config = dict(
    arch='resnet',
    model='image classifier',
    dataset='renderings of 100 made-up gadgets, each built of a few solids, in any pose',
    train_examples=48750,
    image_size=32,
    crop_scale_min=0.8,
    horizontal_flip=False,
    color_jitter=0.1,
    targets=['gadget'],
    num_classes=100,
    norm='batchnorm',
    activation='relu',
    depths=[2, 3, 3],
    kernel_size=3,
    stem='deep',
    avg_pool_shortcut=True,
    widths=[64, 128, 256],
    loss='cross_entropy',
    init='torch_default',
    residual_init='none',
    optimizer='adamw',
    lr=0.0021,
    beta1=0.95,
    beta2=0.999,
    eps=1e-08,
    grad_clip=1.0,
    steps=27300,
    batch_size=256,
    epochs=143.4,
    lr_schedule='cosine_restarts',
    final_lr_fraction=0,
    warmup_steps=1360,
    weight_decay=0.02,
)
Rows from block 5 of a small image classifier, named by matrix and row number. Rows with one number belong to one channel. Each number is 500 + 50 x the weight over its row's rms, rounded and kept within 0 to 999. All counts start at 0. Numbers have three digits each.
After each channel's rows are labels from the 100 images, of 14848, where the channel reaches its highest value: "responds to" is what is common among them. Only what is clearly more common there than usual is listed. The data: renderings of 100 made-up gadgets, each built of a few solids, in any pose. In brackets: how many of the 100, against the usual share in percent.
# convs0: first 3x3 conv, stride 2 (model.blocks.5.convs.0.weight, 256x128x3x3, each kernel summed), inputs 0-127
# convs1: second 3x3 conv (model.blocks.5.convs.1.weight, 256x256x3x3, transposed, each kernel summed), outputs 0-85

convs0.72:422448561506499531576518439448567570465415403473437395559508512531454468512522543549485486504530552457559499483457475472443514576462532514452508441547475416485580343459421459501564469418554504508496498478503559485443462417427473517500487467579404541416500606524594451463443452520485452499513465526516512453482436488424472408526549488462443589503445497500550481563450441449536503483462
convs1.72:626518544508590570491518565543496497578479485512455521455479450453483413546524456382429487513494551481428444452422456557561581476519475522426554531515436526448463492465534431455570358496466515494518436408622453508485557499468500635545504519490511509460514519
responds to: has a sphere (68 vs 24.2)

convs0.236:445422593585369490528487556531562499476427484500465518501586514429464578445610569537458503477500519455455494495608462503535463542489531540505540551546526597460502478545434490544544537426461563504455532510546409543559518554560406459539460523537425525511472546530553550472456552531416511551512591554607458460478509481488486503474535420430558513466501513544473576466562625517545450502491
convs1.236:486515422492406485488503461484465441530423418513514532520462527527440551457430496457468498512546408511545502498514509401461484494516467538560408403459511418511564449480447446557491561526532619435560538455434508485485453512486431441594540482505435518486476461
responds to: has a disc (67 vs 39.8)

convs0.12:430568492492500506472442410475512524513425459516353416413514547497447494511503460425419475499447553453421589432478482500454551527475473471450512477460449509428533462506491558535495434526518483450476551468434509478544504478488571393557562509475531412493483501559570469454534478479531562493452506475494433516455449449474434534481525450400479485431354465512432493541520406371571453549540
convs1.12:528472461418434558402477502440493554538458408547518532494489479513471449442571521500477503502486513505399469463478454477476544580524504487494535546516489499501436418481465492534493393510496561467508549452483507470574485495533553515472518445474461541482440446
responds to: has a disc (74 vs 39.8)

convs0.48:456465533440475522465524442404505547512489530585411469424537517455437443461549516461527458472413548501568472550442488483494440529556443586490488489508489480455533429528478434516524534380454453439452518512510439478407529448423462499557480422559522475632549487598485490467473524511522477583470370488498467470451569521466433503508559513513439494516434582503463508453507397498408433525605
convs1.48:537578497521493512468448501420474532619547414440501494453494465421541471496431507458494526435557517404397420502431527436452525470566519476546446537506460471553523389466518465485522386519506503404483440457519512484514522549499488514487443475502495509482511475
responds to: has a torus (96 vs 29.7)

convs0.15:502456437475425491440360473515547493521490421436538548511474537586483508479544514456468540467545533532472528437564471455463468500527508436517432584551371486569531509410384555449540485560472413497526527541397519465470423482454576452580513535460501387493479559503512494504493481448533475401481546562498472535420461406528505519435486457443544524529507483391533499473401501472483490472413
convs1.15:460522481418545480587449485419411427487457453539518455437454603489462465479445480559512470496530499459466427450447587475407415518513430468481435462426481521543553390389557538540452470448499492574404594496489441484488483356524547440513548409486428510558423478
responds to: has a sphere (63 vs 24.2)

convs0.160:493485437573449506384408418497456450551378433567426382489492490589543466457500526439434466445472548480499561422535565533425545518494501414452455510520490511512562446492433600469470466511533456467529548518466459498516517443478556475607514464489479410420515491561511542521549502506583511477452429539486478547412404454461524504502446487408447484475449538499515506500503427384471533533527
convs1.160:514550456454436482381435473446372469520492456426541516458505573511512440454545527427487483477434509383492491417431481453511482445558475496548522499518466519586474471438464479505501530479513472482529509542502521494507388528445484435435521439484460497428488407
responds to: has a disc (70 vs 39.8)

convs0.74:429461543561438515438459558554588565525499502572337527432458445510465489483502471488479588439435570514584503482505469502535575452436493484468465490447445512430509445502562453535480493506596433460476479538475476439371502476515518564535508456515536474651522548537573480455568490495605460539528517541487512478513531496538454584407487512477428537538454521406504525550499448509469551522600
convs1.74:477506495449606554470471472471522482424462468496476416515516460433447506464438458390612537540549437513506454372489495535440429490506586444554520583462494454469519503480534506466542432514465464410418573523446522475498443525479446579484508443402584495528444449
responds to: has a disc (69 vs 39.8)

convs0.219:394477454461510434371434528494550570614521541496498475556477569528453571539500474540440513401430472541600538438528477511425550473512413410448438569430427544445553425479551586561534450548438499475546543500451529522494452450506643531501493444520547472543446525499499431533447576437533518541510490480536472472501495442558498432508491511525480473472524486473503543505487471472435405433431
convs1.219:516476542498500429449483532492432514522435456387511525448410494403474466431485406460477431531491512500373422533542535438428485473527518540482415502424477382553510482448525418558517506512558511511495485525512528493523496502523517394535501480536408489526458404
responds to: has a disc (76 vs 39.8)

convs0.247:530485499488535543451467541596579521599473414524475501439455493496503463467406490438502501498527636559530492469406507486405514554532571459455488564540480507540563485546470533492449500467579444497476441515477578498397471492504521477498546465502523456458363560501528531573525422511477513499515483570392440534496420483531543526476453423512368552464485455459522465592535494438367542505486
convs1.247:533489552447574470500456494459465457349450473483487430534560580558419520466417477516466470536502489470469439455552549483435398447445426477506487525490470432454460492434516474436412548445483511566469542472454458493537479387527541514423568446478429479541412477
responds to: has a sphere (65 vs 24.2)

convs0.181:534460482408552488421406557483500405606465494508517485509502554528458490506563492491522460499467530527482520472623539584530524486568542485560490470562518475570459503499468475570512496624547473587470466510495478411518561473489449500470458560519510379491584601380537530603450508520491541471450558492528582476592419493507583442542420544554459478503444498508580539547505451476463453478564
convs1.181:479449429474460414554429512525413466399464464472522446513507619535479505429454529516523463512542466476515552434511561474491444513512525561490503453511498450377524517557487443481520515466503471472467539566492524476545465473483496460447369412431474421520507476
responds to: has a sphere (71 vs 24.2)

convs0.183:475487533488525434494451452426489555523430561445521509534431421597499452493465445454500450424431530571646455509505513477443517474491450385490501532499500477450537431436544433504450486598512556530481495478534529463486358428412557587515470497503463488468528573521490426527494548531523410516485458512503529523475450517539532580475493503445506561585495527454411516491389421439474470420415
convs1.183:592479449440544467370431453445490473469519463470421460472438420429486405482420469480504512548497481429461488527579477413507512528504481536479536549519532383606409534489572519493479514456549450473497458438552535421451511532492503553456478460518503514490525549
responds to: has a sphere (53 vs 24.2)

convs0.164:489522379470553480515497550587468553557537575485512579495515514459508457466519502510456457504570508482431517518481490471518500540546468570439388471485480550516467464541480504539544535505496448503513434530494571529503528560519479427572563542474520413460496505563458559490389545580472615531555489543537411536540519425520593527501432448499509466382474516313491476460576554425534428442501
convs1.164:452523469444496473557469452491487432464449506515533486591480538567432493538458508520489418586587492492524488465463527487467473452392454535454465469474475513417541437470595409495490534495556534482478539475463454468562421437506472430560376479462430363507418479
responds to: has a sphere (59 vs 24.2)

convs0.124:511411514477550601479523534564537476487543413506526537417517476434503489568452583454461537493439599552546439557437450506398574530496509484445483449513443502587503526524524500465557562522531440633422469448510575411463454522445554497509488442503523476430410626548478493584509463518537504446504522561442540476567456476562518565389491505563510498531504475464543474530505538517388539537461
convs1.124:515477579432561431514494499475531532473422524473507441518555561484466505418427471477445489515525483546483463508606518461465367400460478451436532427502481441452476514356554502416441468460507506486376517466455469472500478475472493553446448448433511374516399447
responds to: has a sphere (69 vs 24.2)

convs0.137:464427558539561396471517446510552596410480513591440438488478485488433504433405382450504450422436560487470549462510446520448531549520467451523493477512501463440524501523551434491432485455490567494452499387456534511486463476392499454481418459493454468594458410448485530447413540500536473543491462408436418461506542536520434493491505405456433493506438438513464491537446415482529521525568
convs1.137:624522504492505489544516508464502513597547446452470480513542415413493421561476505473452537500565476379399476517454438527541560500466503450494498555506529467541428482512507507518521387519553423396461490531519526525538451511447494557533469452557520479506535473
responds to: has a torus (83 vs 29.7)

convs0.229:526512383477391531478347458513457466519463411507429496524470551490449514522515525547467488438563510444460432457596558546466409509527482520470435555563417513502506495603446477505535525533501440498534561499458506479485477473575492429484518525481518430426449556452532543573443518494460464493464509513479375454458396524500418462505511512519465470424474578390450476435401512498479516469599
convs1.229:466481489531472402515471464527449461453378501489481533449503540483440438454419500532515519510489464422557575499417555517528544484477573572479437469468453481477597448476521465556459474493571547468524587565530423450457469470484463396489510513459429491480441419
responds to: has a torus (64 vs 29.7); has a tube (55 vs 26.5)

convs0.228:446492490473503566501463526550496579487535409501428545586520627494407496385537479489462484529467453437499479473521505511537536440518520384544506466395473486506514453539403491553448503490502453444506468525483452392459497520587497463577449459625457516500440483566510545510491483467472517607481448541558469543424429545520415431545552503513459431471516481503454583537444485581422480404503
convs1.228:483498518513520439474509457520489491467492468554584474538482536452503425455480432456414453491516572472459454534478587453402410462491494488471396549406433508596558520382535459528478462469521490397519542478517457452505444487489470404529523397488435500459301424
responds to: has a sphere (89 vs 24.2)

convs0.11:420578504445532529453480486423509558548499501439515491553566522589438590622465453448467460478501455544538383461482499486431579479406484465482496523483462440479530568463458453574551464445537560584527510459466542452430490488439516505492535451443515481559470583522528479445531441420424425546651481596443598502579477432532536449503518491492466508496506467441513487506505459427528483445444
convs1.11:526495480419562472480414484546550496532437543418573492393462446520436566458444448538463497501548552465549456572490562509447482590514502545473510395509497563529402488473526503522452519526499506457495446516535482549544570440491514525488508363464459553429513488
responds to: has a sphere (79 vs 24.2)

convs0.157:415582456465554525530421466474517544507402520509448431435475536457507511516510486463474424504513577490508571421444534537473504525473520454459500424530480451416564478484532500468451416473471508508554483506417486537510431399476475510564543547450522361385494499511520515498521488518494531456548431510519469527437429472416508560473429435421481456419399403436453461550530523349545503544512
convs1.157:437448514445435366447478518428518465423555531463576525502492536485471523462512477479408465488469564473387495505443451424519589516519495446417499536461515546537430456468534400583440423511560555423539505440504571530551507460392590460461512446498489491540440463
responds to: has a disc (68 vs 39.8)

convs0.65:454461471415674506393521476452459597430572551565476426490512425483431511502513441485510511418523458496449449492516509587390523500518474425551534510529445453462550402487526471555548422452486549518458459403449507410479498457482507460480393518447521485524502407441502494486489491472456483556546505492485515429500549446554480503508494564537458430412564486517449508545568424418436492480492
convs1.65:471511587388556548498477519443546566510554409475543514526449584455462437526494464405543406448523550483408480533517523485463511557555433490396405510511591487608406456554525525527521433503544481480533453532530502513461465459544535453522480566475476451590517512
responds to: has a torus (73 vs 29.7)

convs0.174:483459439503393404427423553460490455464463486471490477547404435546552516456497492481450496439458434483423509536609439598508574417491481505474446562553461519536414471384529514452512539514508429479570560561443459549467476545456493455542480526481478424547443511412519525542506494505546568447547453521490519472489513423512600458452468546494508566479520619548537463506461438366493479441480
convs1.174:418532545423550500485493430500505509552404383377420456531467532513531451420470521517495476597533480413433519538505557493479538511422459499550395462547583405511525519466471532498478536475547556537509443584527491517458459565579436431407542450537498503519536544
responds to: has a sphere (83 vs 24.2)

convs0.146:371412480449517488574489454460445605533497567576513437523450422520444466503505498510462408525494482530528470548509479541541574510504514408456474461513441534467494431428596491492477463443522478416549519443492447485453536450453534508455504399502449557458511499543492419445490515476477574510454438530483436410502457490425480416558501576400436538509474576483423459477498353577547530469486
convs1.146:558500554458485560507538496532488512557456407497437467448480484457480463472443487524438417453499561418415441490455499447555538468537491502502439530587477512483545496482535468429459460559388534463436425445473485486480559486551470514437549479512431513478565482
responds to: has a torus (97 vs 29.7)

convs0.134:476557472480583446518429519542481585541518514530554558441551494517537558529494423530484441441534523564472450399556503494444488388549391461536489477489466498505496538489527483476428494500448706554527490485497591515528461511492598478516533426502454468488514516448519469509483612420455458467534472504482499546472496472543488521504498462550462422392519517462467577555464498435532521335457
convs1.134:487480504399416429455589452518486407502411533503447527434449564446474546443415474546538491537494557486512467491510457424443518546511486529515447528410578396476480477512540510551437453471489511503491490480470493412488505467473492526497473485503453592557465507
responds to: has a disc (68 vs 39.8)

convs0.10:534509438391431453504363500513478512520446487432515495584521548444427409510551470529477524459560496473468456446574461564612446476521435472518432503446505563599475473457459612528486454519541475515507501525465488497444583399459583443507552526445633482493526508463480501517375533519432486536512485513532410510514433557572465481527510572491462513505454480371473522441493455497526485443508
convs1.10:476463482494465445589497487534415448364483463508492465446438554484407405457474473550538481491543448428525509523452532445472427523448517467502490424457441433400593490513470414548398525482463554499453562542498486428487422392473513396464410408478415421500447411
responds to: has a sphere (84 vs 24.2); metallic (63 vs 33.6)

convs0.245:530450506444479575430508544492558449583619430557486532463560467483449518520468620519519534487516577489528501518508620582479616506527515544538536530561406511489445482548455502488532534540562445539486448503484482415496457563473473462482517555501498457512486505489528548476537386522443427426480534580447533535618472490519523518460495554558482559518504476421516497569586534425349550530559
convs1.245:449467540419586469512440471436469465476485555483541426543531502583449556471439499500499498509574526516474464430558542478440361370466467476396523451482506463451474462461564536490504507402528550513449508441452494524595460401476492569481461491420467394518444454
responds to: has a sphere (77 vs 24.2)

convs0.42:471499485543493379558459521538461536597543495545521571475546467389521582473507435556520507499338526500485534436589519580473530471568487505520402488483492577450544565487533512486512472541440537573535477464479491446579493521433559538513516459520448455477524482524458454488417558545502545532525454517581433476451506450490452452474528503547449452420425543478452556612385498472566484484389
convs1.42:496448458432525384490506493469532494479428461436515498523519547501441546496440486514459509596501560461432432480457525443423487491425529525588442443425459396459554498452559436453517560445485520516531544447458450411520419493396520478477423473434471449528434395
responds to: has a disc (66 vs 39.8)

convs0.89:491492554456566462484529597538527428547475506511566558430561572496578427469490482455467433558492532575534522465474481422455480609561613498527545491510530553572524465524528527550420524434446463602477432549441527506548544452441492541473506461519497409478455471469487505535391430507505500529562434488443491543565538424466517603498546474528383536511490561443425483572430443403511476455495
convs1.89:495438456478534433572419570532519513391456471490506498521517578523470498513449496551461463532531486530522503476546625461491454536427454477538532492462545474431507464431417407377433542463493418523453509543469455455517479468392568435471479464441374504511512499
responds to: has a sphere (50 vs 24.2)

convs0.251:458515398427511435469389512518386444567482492474468490499530516480409496482499425510454446509592506477481391535540467591544433459577454440544423430500464538555435468505513515615564494508530429507545427511476534552453602432497475450457547554525539478472490531463584520526478456509493559518533448535543425465507438475480519483569426546487498518443478548397525554483546482459556384427536
convs1.251:510468457506522463586485408529456505451479462441488562413444553521474447468422458543532547491554517418551535543441505428498491497485520549515534419506451397438509459505476406491392514533430540469538534562452437425482486390529463384452402413490423393504435423
responds to: has a sphere (59 vs 24.2)

convs0.34:529518398504553467546532633593511570585608521499536539519581526467513520530518493528350554499480538516447478540477509500499578489555473593473406450511539589552482504539523530531558535520503421529504449532521585518527547566452505439559588525517527353470507523505466547533512504537535571532590554567544465519546529437546570500534486524582485518483529460462472532531585573439501475553472
convs1.34:467459485473511403530499486482495466448440523498529480549510554545418514465435501497501442550587524510533477483498517456436462497418464531485482448500468485466531460426532440507430557483549516505492517467460464433520402375458534453508332474431424381540458438
responds to: has a sphere (70 vs 24.2)